{
  "arch": "vit",
  "hidden_act": "gelu",
  "moe_every": 1,
  "slots_per_expert": 2,
  "conv_stem": true,
  "layers": 12,
  "positions": "learned",
  "pooling": "mean",
  "max_steps": 40000,
  "batch_size": 128,
  "final_lr_fraction": 0.1,
  "warmup_steps": 2000,
  "weight_decay": 0.2
}
Rows from block 3 of a small image classifier, named by matrix and row number. Rows with one number within an expert belong to one neuron, the router's apart. Each number is 128 + 24 x the weight over its row's rms, rounded and kept within 0 to 255. All counts start at 0. Numbers have three digits each. After the name is the row's rms in percent of the matrix's.
Before each expert's rows are labels from the 100 images, of 14976, where the router gives the expert most weight on average: "top examples" is what is common among them. Only what is clearly more common there than usual is listed. The data: patchworks of several textures. In brackets: how many of the 100.
# router: slot weights (model.blocks.3.mlp.router.weight, 16x128), inputs 0-127
# up: expert up (model.blocks.3.mlp.up, 8x64x128), inputs 0-127
# down: expert down (model.blocks.3.mlp.down, 8x128x64, transposed), outputs 0-127

# expert 5
top examples: black (76)
router.10 106:162115097122136097180140140104114117125182135122159093137138145138164117117090112119111095123108161135096137134146129111105121087156174142087138129147081134118148151099128079144136116131155131100133158107168104105169126102150129135126152074110160129157122105168114111135121097117116187145143118126127149129144121145169145115146105137167118119150075090138109165114129156131155127161101
router.11 105:140105151149137090133120077080157161127085128157090124114151157127144139131122162131115115125096132094129104109094126149135090117107138165171113184143160144133138128131112069143132142158120128089156129128099093128097178171113155123162165136137132163142127168160139093129117103154112152087121129098124118118133135120103136137098108133067130164124145109111110097132125120114159100141113
up.11 097:082145174118151147107126127145123109146111120134141171105122078130126138114172108100102136146112140114155124100142109150137119125155102078139121142101140173126144104133125153124097150154114143168129085117126132156117126135148103143106082145168158120114129142099104168172088169135131088111110135183140090121115120089116153125105137112127205154139144152143128107107121109114095148101152
down.11 106:184088078149111127147142115104147120136140162118138103146153180103123123136061135138163122116134102131120138133118108116148105121082170147103128133143132089133120140121160085161172129137125096072136161156156125102139135133119139123143136125106110126155101130156149121093190135126123174129169118101123171141117114158120100106118117130110083108137118113108171150115145088147132096138111
up.12 092:123116113114118099140142101094098099087136115159135129108120147134134124129116132093108097140096119129121120139131118151095096151129160111135114149154097161162145174119144078165118111129143112112158133107131100122123135131110105135148137124116149122103118125140114079121070120161102161134117146116120142145193094186113172157125090140126113145163107147150068158142102163144164160170103
down.12 097:094143167138158162182096104166128142147120114119104122142117078141126141092173115164141144140110147147141112115137115106124170088161129127110164110097152137094139097158097192089139146131128132186122126139134139144143117149135133118105115092150108108121151127115108170127154118095136107136136120164148089089099137092133079122111168124122138127118145118115131097123162148107117139084162
up.13 122:115197091097134140102085145156093113104124148146158160126152137136137102119136133143170154160115091113128099123158107128144141174119112126144131134141137118130114153122129136169101150095155126119101116131124140134104101151121159128106097146120091121089105114120144095081142163126074117136136149141101141165132148179090107155133091140134118119113147139122113140117173107176094183133090
down.13 126:107084174175104159132152129116162143126140118105133113149101127112095166151130131116120094115130151144157152122084130131116105089133156115132116101110127096144106103141167110076155110176088122136132122130121148135117112107132142144120113163137175143173103151113149139158078117168111154115127128136137091098114095096117143107121167104119157146121137122183139109102095132099130078148167
up.14 108:130167122109082157126128115168139150141145123118121146173086135150153123154156164173182152118123109126137136157154162099110139136112105147136099121123129124127141131152121125130087157096118101175120109154104169086129092110111144128091092107101081129102137116093134102089139129075099111115142155136090149103134138143124083163133131149136121100067152130125112129163148154149127139115137
down.14 075:112100128122090136126129131144134160087135096117126149148151116166161175170126102152141086126201167159166117176099192129133117137102131118129095144125130117130126126142106103097089105133128138131132131118080124120132128113130154162117139134120109122139147150099146086142122120092131115091089100134161141124174101131146111168164107129105128142098121129170117121138114156113173117084144
up.15 103:129163118110080162133135115164135147136149128115122142177084138147153125151148160170182155113119104128133141159157165098112137135115105143132098123126127124128134133148124123130092157095122100180118112158108174085134089106113142128090092104098080133097141113097131104088136132077101115118144151136093151101135137142125085155133133151138120097070149133126112131165145158150128141117133
down.15 073:113098128120090134129122135148132161090135094114127145149152113164160172169126101153144084129201163162166115174097190131136119135100135122130101141122128117131129129144107105097091106133126138129130135120081125119129127108129157165117138133122108120140148151098146082140127120093128116089092099135162140122173099136148107167165106125108124143098118133173122122135120156116171117083145

# expert 3
top examples: patches: two (76)
router.6 100:155127108157104144128110179117142118122168128069141101120112162118137121173117162143139105151108136096097155100140088102094130139135168114106106128160095096151136105098139125132122139116155162112133136119144126142159132116114121108146132126080155129141102079122154116115114095117146175157133163115073159117158140133155147110142114179170140089120113099121112157113096130097104093164133
router.7 111:112119174138148133141136083146122171153123148163136124150167136151088113126097101142104116093120103101165123135111135164153125126106110129135112152094146130156160094152138112142112128140096164126170112107094163089115091104108146167117101136172153134139130165112143115153108110158100131106117118105145090093115093138092141074101133081130160165138129147174129161105133148144129115132149
up.0 092:083169133092149150106126141127136110118105123133137200107130079127146109121161131090125168125122131110148121097150128111139185155124105082164143145141160160114103109153109166123100171123114117147125091158117134142134122165132138138099105143143105172138162121100136140158138152088121099108123139188133112162124105124111125123113143124123158122099195139114141095104136124135103119105156
down.0 108:179104125193107133090170126118140119141123129114101114124106190094120142118097133145133121124082103090101145138129103135134099089132127166110118135116127130115141146129182093160181099169133121132141138119160122132143145145120093105120123131116146120146088121162128098112134152164100158130119131101070156102123142107127130176083153152108115117149130143124129102121105067148119106121130
up.1 118:107117117126095130137128097119132154108120085142100170149137135167177174159116149137137129119133114156131100141118171104142105120110133147161134140164154140101102155149097133104104138149164126139126144123072122094103157144122174158117139114121089181086143149159106082114137127114118112090108107123127143148139121113141089166114133139089079128080167122121121095160137112107158160135114
down.1 082:127134123112107115171084108113119132119134087137095136156124139154187167154163151125122128129137115165165124131105158114087080130128146120160159135172103138121140171172108139097115138121152130148130150134085137096082158106089142147131120103089106166114165116138102105111117114117141102074103130114121112135168105137147131175150125151112085130099149103128107131152128155095129139160116
up.2 117:111118113123094126137131098115125157106122088143096169150134138165179168156115151131136129117136114156132104146118171101140099121110133150158136139170149142100109159144097129106107132145162126138125145126070118096103160145122165154118144112118090186086151149161104080112137121119121108091104104116127143145144122114142092167117135142088080126084162122120120097162133118109162162139111
down.2 084:134133121111106112169087109111119130120134090138096137154127140151186163153157152121119127129135109164165125132104159118090076132128146122160160138174102142119142174169110137104117138120152132144131152135084137095080159103087140146131120103091108170114165116142098102112118115123142101075101130112117114137167107138147135175147124151113081132103148105125109132153128152097127140165111
up.3 103:143135119117122169166118136180097122172162125124144125171139096154124151117133105153145144108149121150123139133135135102125160087132099128084175078089124113109140099128130161108138102114145123165081139108157169137146094095149141143090103084125115092127122111114113170119161143098131106159127109154152135105103143125180084124149163117155118104114130142127164142127156129138103157090133
down.3 112:137118137115109103108132145081160129100105121116137135109125146113108149163134168069105128151123115110127168097095141154137094176108135123173092131173149122139087127096146121126116120124128137095117125137092119150084167138137138117158140172135149175142121138125137128146086117180157133131143131128129113169137134103093188124141096147114143151115151113071126120124110105101099110183116
up.4 099:145156132101144110130134149086172149155098156133093136105139097099126105138136133075110135131120169137113119139156167103119168143106130129137153135135141134095137118122073099128149146148079138106115101127129081134129191167179132102113169146136131139191126126123135173178139124111160145128119131152117127155086128079133126095101134129127154105123128119113138096116116114105137077136112
down.4 092:144093114160063130104160105142144115098108128133103131126092156134150177151118117157150115099154152127148123142121165123115125120135129118130092156115133128130117155151151079114141078153131100156126121123148107133152135145124129146114138133116093100147129145104162080111128159098122130100087129122121155126172095116157108200125158140075118131140147146148098087151092118132160112074144

# expert 0
top examples: green (75); grey (71)
router.0 099:122161125145095114112110137104184137146120107105117145099115161145176127162159169135117107149090132090144131115156099122093104122122144105160097161144103141160163132163138115126093169145114142120176092090107104103156143144098110136130103136096147135135119096117138107145094122099126149087143177120078143128152092138134156150112106158134161102108153092128095125121090121112110125158140
router.1 097:138097146136126087168120075120096173138116148153115098143152141139125130139088118135125092101107117136118107134091131158164109106123154171124114140119136137137148142109133093130135095166138144090139166112091123090097134137129155142148161124159138139146122179166136102110122073168078160129112087092142132103118125133119130105136115089098113174131097144143126150156157148150174115151118
up.11 102:163111124176138162154108142136105143158141125121139095131123146119116136110137142198187150141146111114076125128119122128135118110114099168093144102098165091137143089093096127106141125121167140114098146126144152135138138116141154123162154118099125079127098100150156160083165117105146144152160141115141146104091191102156092095135131143165105117135121130116152121107134126112102099130123
down.11 110:107146161082108104088123130111145132113111109106149153110119089113102110137153136063077102155088145101125141100124157157141142159150124115146137107164115148126102140090090140122102135132143163115107118119101116173084153138151130106124129143166176160150146151125104115167090096182130123142140118148106109155133147126132188131133108128121169141118127135124099135117126158111112110182122
up.12 094:155130094111128090141088126095111123125120136134110126110128119107153102096132160114144138140150144153062123106141143108151157101171156147104156138159125127111132169101085126135135117102148104086115148116146087125117174151131149095149186107099094133158160127177113113100147095118144155146136118118143147150133176136153103128151120142103079107150100122091134107125149139148141125168085
down.12 104:107142166134140164077157116176127143138137115120156138128107118170099130119133098155129095122136169081142135124107124142137147126130104099106082100084133117143122083109139103096105083155129164158098099103127135165148097129159107119112125142147172099141101143084152127167105115126123113165121112149114128115137133118134139152138126116129177131126126161159114119119095143142153119056176
up.13 093:131142114086143129136132148146114114136119124128131135136115063108150118077134116100137154115155147139112137119147147108154178094172115136099173117143152137064113128113091140127148138084127100149091130166176127153138125147160162120112147087141112139139160123141102171128167137104127111141154108170151096139085163101158084122111162124131116107139130132105150088110166145137106132107147
down.13 096:121118131142121136061201123137153137128125141116142123144114177159092132149107114128143102109155154099136151137100129146151108146090119114114051110115118096158102116110174073135117093133119124126131110095114118129124101153155103109120125183143164119156083143105173122162096121148125150157138127123107148150135122141098166141135110114110157120131123136149127129109082126160163097125132
up.14 092:102160155105169152131106142174115129159100124144157141134148081140135108097137092133117153135148140116176123154129089139138121113122105124143139136101149133112167093144162153119104129150105122151120096143118153134139093138130115152094068136167152121129135136101127157164156166117087070112129122154148096108106116125137117116098145101140165129121147153156158124089152095139112149067170
down.14 108:162104074153103134117155139074154090130137189111158105120127188097117128148091142101133152117122112122093153119146109108135119126127137134119111121163126086133097137107178112158161113132130112076113152139164128122136138146115133116143126156103128140150096109161141120107126154142136177126140135122124175159124134135118141098137134148126115111147131104089158144116134070142094099182083
up.15 102:107126178138126096112113077091130156109092155169090123127138141134105153163144129127113104155115126121166131114109108168126094136070142107175083133118148131156142126158140109109112144151105115120163110159061105115085148147104119155148128171151126134087112151105148126135098126163125118083115143114136085121127094129077145149123112115080152160126144143139111141139119123110128145134136
down.15 100:152110101147114131174108118156106082134136144122138133111121112110164134091115103154121150129106118158095085116178105118115148084173123132100189164105126148112145137139100156153165144129132118150135153122178128125162120124099113141128130070121099079102145118170083125084165157105131146118116119134144156112122155113163094112112158132130096112156121142127122130157168109124111150108123

# expert 7
top examples: patches: two (81)
router.14 089:102154119131098176154106161157139133149176119072177144159120125158139139131132121142136139139109144094131169125155119082128141110154135110108124114137114096114124085136148165088119146119153158159108107134140167124163090101114162156088084089106132141119133085118121132125134131099131126117144136160111113094120128112160090102138158143177147091089145101146157142126150114108088150117138
router.15 097:104147168099144086116108107098156144108094099118108166104160106127122132139115121093081080131098144124140117114130110154145114109128169108173110153147129168129139154148142122127119158179099130118162117145088093105099149154128124140106123146172134167142124175134102108173106122159092129089132122157107098152129083126112162142113112105087161165110136143139113119133135105133168145136132
up.11 117:150117090125095098135131101104118158123130089132090111138097173159189143153111173158156120124139112142116111145118150120122078116091151168143115123165114135134145172125120093144122129135151117125124162136096105085104157137123157139157161114091102144106129137167134076096137096117112120101126126090099170136142147150150116170127109163102077123107114108113112129159118142133169133136112
down.11 090:123116083119116118161129125119120102131145103131124139169124148153168179137118127119142157100170117193146138171133155077104069112102154115128134137146121119086113160157152105114148129120156090144130144134134125094111149104133146152121130107089093157112122106172099140122139152106174128097115112122149142170133101131143109164147117155123056101120142103106143115152139127103140145142101
up.12 095:119152155093121148157118120155123124123143062147141158145139084133121175096141116114109141122113137153133140130150162087133148098162126133115161084133137149063142118146129157096123137133110127166105120132121148148127108113159136158067107091144113141132159129126060145141125138137111092124122081161156097102099121078154116145117157120129120129098150124151146102134167132115114175120151
down.12 104:151122091137143131110158127108114136133120183160139098129167181134087124158086129123145143095153100130124171142110140133150104167062128124142068126141125094147126122105166090141134113133138118077126127134130113095130137132160125100139129180119109144127083127144175147126150153128157156139149141104119158147105123133087142106140083119130120118127127101103166131121123074153131139148088
up.13 092:098157121110117118103114138091143118137140135131119166095096108124146102166181141092109125179117166112148129125162118120075126146117124092159119135152096151151151134155123154106074158138117126124151090112129102151163137121138102117120111151117154150095123102106131126154073128112137116114102174143103125159142086124113166147132101153143168105129134103136089134140074129096126168162139
down.13 096:161106159149147135156107142154124140128104137112074096153127149106084144132142133155163119119093094145136145122094098158125093105115130168117158129103127126117131152142135159130197115126115118160136168165142145135073120157103121110132116115130090106111120140127110160076179143153130128131133116114101093110116159125100099129118165121115066148131153169098136111108184120122107129128116
up.14 101:113161162100115152132095114153131145134122083140126167140137086150138161111181131133128152135146127133142148121146135095133154113141112124141126099127148122079152107165134162087114145130108132164107100146101157137140115131127139147077099125135091131113154128104089150133128146103126082101121110171136095099114113095156093154121150128124130117072175137140152081144160118115103183088157
down.14 103:156116087137154123125162124092098098142132175172131093114149177111113125137090122104115147105105089150101159133141127128130094132101133128129112114148103133130130151111170107166142110149129109078113146111150119103137130126144087084130121148118131141113102115171127145127132160149162159153136137102117172156117134119105171109131099121133110115161114110093154142126123069156123150178064
up.15 094:172109144120115101135132103133178172134113127131084110145166138128124121126102162117118121092131137145109149134100174115125111103149131190117127129116130134113158120152125117135146125114078122135155137119118128106113144123112127104128176095131118142217170159151106120128099073147141141143135085088144101098138140126138119116158163106101120134150099104126142130139144157137168067162115
down.15 084:096134085134084140129140130135132116119174087103165149133130123151164166175119117147142123123155137148133114152145136082121135132104174077121107121145123126108128127125150113092098146156166134135124125113139123108168118106163150175101122130102136141146109120123162101153131143063117138091134121155121158153129069122151110160119123144130128092086122088177109122145086128110152119110175